config.toml
n_mels = 64
merge_dims = true
max_grad_norm = 1.0
warmup_steps = 1120
Rows from block 4 of a small masked spectrogram model, named by matrix and row number. Rows with one number belong to one channel. Each number is 200 + 20 x the weight over its row's rms, rounded and kept within 0 to 999. All counts start at 0.
After each channel's rows are labels from the 100 clips, of 14976, where the channel reaches its highest value: "strongest on" is what is common among them. Only what is clearly more common there than usual is listed. The data: chords played on synthesised instruments.
# convs0: expand 3x3 conv (model.blocks.4.convs.0.weight, 240x80x3x3, each kernel summed), inputs 0-79
# convs1: project pointwise conv (model.blocks.4.convs.1.weight, 80x240x1x1, transposed), outputs 0-79

convs0.73,225,200,196,227,222,204,192,199,190,245,196,189,213,150,178,214,189,218,184,233,226,196,163,209,217,237,183,217,196,195,214,207,186,219,178,214,212,171,219,195,186,216,190,209,236,177,204,196,210,160,200,189,195,210,197,190,174,219,144,226,213,181,154,220,184,229,205,220,202,206,209,201,218,208,204,185,192,188,197,221
convs1.73,217,187,222,160,199,199,207,203,186,166,245,200,209,215,184,172,203,192,219,219,198,176,187,204,195,187,218,190,168,223,168,190,181,218,159,190,221,210,200,197,226,199,189,150,193,208,199,230,206,212,200,229,183,199,209,175,211,192,201,185,199,231,204,169,224,206,164,173,190,161,201,193,182,218,203,207,211,246,228,206
strongest on: mains hum; clipping; instrument: marimba-like; text has "clipped"

convs0.8,217,213,232,198,195,198,201,181,192,185,197,169,183,211,213,176,198,190,228,223,175,184,214,234,191,168,193,210,197,206,165,188,189,212,206,207,239,210,221,209,216,213,197,207,182,158,215,180,245,161,204,175,231,225,208,187,200,198,189,175,197,195,173,201,243,225,203,154,212,212,213,219,221,220,231,198,223,206,214,218
convs1.8,216,168,165,194,209,211,179,217,193,223,182,254,194,203,197,208,217,200,182,182,177,197,186,212,209,252,212,210,204,187,184,189,210,185,224,218,203,194,173,196,249,207,207,197,194,196,233,217,207,195,198,180,187,186,193,160,201,212,227,204,209,221,202,228,203,152,168,192,183,185,202,184,202,185,183,232,193,233,160,213
strongest on: square lead; marimba-like

convs0.220,159,217,188,195,201,213,236,196,217,228,173,202,180,189,207,180,232,187,184,219,244,171,208,229,186,179,190,208,190,202,178,162,198,201,212,204,210,195,202,199,192,216,205,194,209,167,196,172,209,191,169,199,238,184,241,203,177,208,174,220,224,205,172,209,217,200,195,218,198,229,168,212,230,216,207,212,195,196,246,229
convs1.220,209,170,168,210,215,214,197,219,191,175,202,201,186,158,198,204,180,210,191,173,195,196,189,173,183,210,238,186,211,206,204,247,202,228,193,207,185,208,204,186,208,162,201,170,207,176,198,185,174,202,216,186,198,186,190,156,231,218,200,194,207,144,198,201,160,204,186,196,202,195,191,230,167,187,175,231,225,177,219,198
strongest on: mains hum

convs0.155,215,181,166,163,185,197,193,198,235,214,215,205,218,192,195,201,210,189,182,181,207,188,208,192,226,209,220,187,183,196,157,213,160,174,193,195,176,209,195,216,198,207,195,213,221,206,204,205,194,186,205,222,232,202,223,180,194,133,187,179,175,176,168,185,175,215,238,208,236,220,216,236,192,192,216,215,221,188,213,183
convs1.155,203,224,176,203,192,229,178,170,180,235,175,171,201,247,204,186,214,207,195,193,197,199,190,192,203,199,195,179,230,198,201,208,217,149,229,210,212,189,210,209,143,204,199,194,208,189,192,220,208,192,171,236,178,209,185,189,173,183,201,217,213,198,231,216,177,209,220,245,187,192,203,183,204,207,177,178,191,202,197,247
strongest on: marimba-like; block

convs0.16,210,164,184,240,149,199,226,191,194,169,174,218,205,169,183,177,183,160,209,198,213,197,225,191,183,201,206,188,192,189,168,179,211,211,217,180,219,205,208,218,221,199,164,197,240,174,190,209,181,231,178,192,217,196,226,176,194,183,217,224,188,224,202,198,223,199,174,196,194,203,220,200,187,200,211,216,174,154,189,218
convs1.16,198,208,200,214,210,192,193,214,186,224,197,193,193,199,209,210,215,234,190,177,227,194,153,226,216,213,190,216,210,203,180,215,197,211,217,230,156,217,223,184,221,177,194,224,176,215,228,196,211,217,208,205,185,250,191,238,206,185,231,167,215,206,232,178,201,198,186,163,197,202,162,220,174,201,237,200,228,219,195,209
strongest on: square lead

convs0.3,188,204,219,177,182,221,208,177,204,222,185,182,179,172,187,188,173,223,182,235,196,186,181,194,198,167,210,207,203,193,185,215,154,191,209,193,177,230,179,197,185,201,156,208,198,164,176,216,189,190,196,225,204,203,211,205,198,170,214,170,210,178,184,227,177,178,223,210,193,212,203,178,194,167,210,184,213,207,141,166
convs1.3,244,191,209,193,196,200,196,194,183,185,209,239,194,199,181,195,211,198,218,210,211,176,213,180,166,184,183,200,204,257,206,181,209,194,227,167,175,168,246,200,158,176,206,197,200,173,216,228,208,206,208,185,230,189,209,211,196,213,178,216,226,176,215,204,226,237,176,194,200,190,210,184,195,226,226,170,189,195,214,227
strongest on: square lead; organ-like

convs0.184,193,182,249,186,213,211,213,172,193,193,241,187,211,158,192,183,196,214,188,226,243,195,225,198,189,206,203,179,170,224,217,203,199,218,179,183,231,190,174,217,230,209,213,201,190,179,214,172,181,230,214,207,164,212,216,182,196,205,219,196,207,192,187,151,211,200,195,188,204,199,205,208,247,187,220,215,224,235,195,197
convs1.184,196,193,184,194,226,180,194,237,214,171,173,220,183,217,165,202,196,206,181,169,189,188,199,210,212,187,192,197,224,203,227,229,200,166,190,235,174,191,228,196,170,197,187,244,204,213,197,193,202,206,181,192,193,196,220,212,255,200,162,203,188,189,206,242,197,182,216,210,202,205,229,176,191,173,189,201,173,165,203,170
strongest on: square lead; organ-like

convs0.215,219,175,189,173,180,205,180,188,212,172,219,170,212,206,196,211,184,161,194,181,185,199,196,200,197,160,202,177,204,193,157,202,193,171,183,180,201,188,169,203,215,202,181,213,171,208,225,170,201,212,193,203,193,221,203,195,207,200,233,158,185,231,211,196,173,196,194,189,220,206,181,260,204,192,210,234,184,185,197,153
convs1.215,190,231,199,232,166,203,203,185,205,194,213,246,187,217,215,185,214,230,202,204,190,236,171,203,224,202,214,256,181,202,201,163,202,221,186,189,189,196,195,204,159,204,201,239,214,197,167,220,250,195,200,205,179,190,218,239,206,200,194,205,223,193,208,241,185,200,198,199,214,226,185,172,203,199,200,204,171,192,201,194
strongest on: marimba-like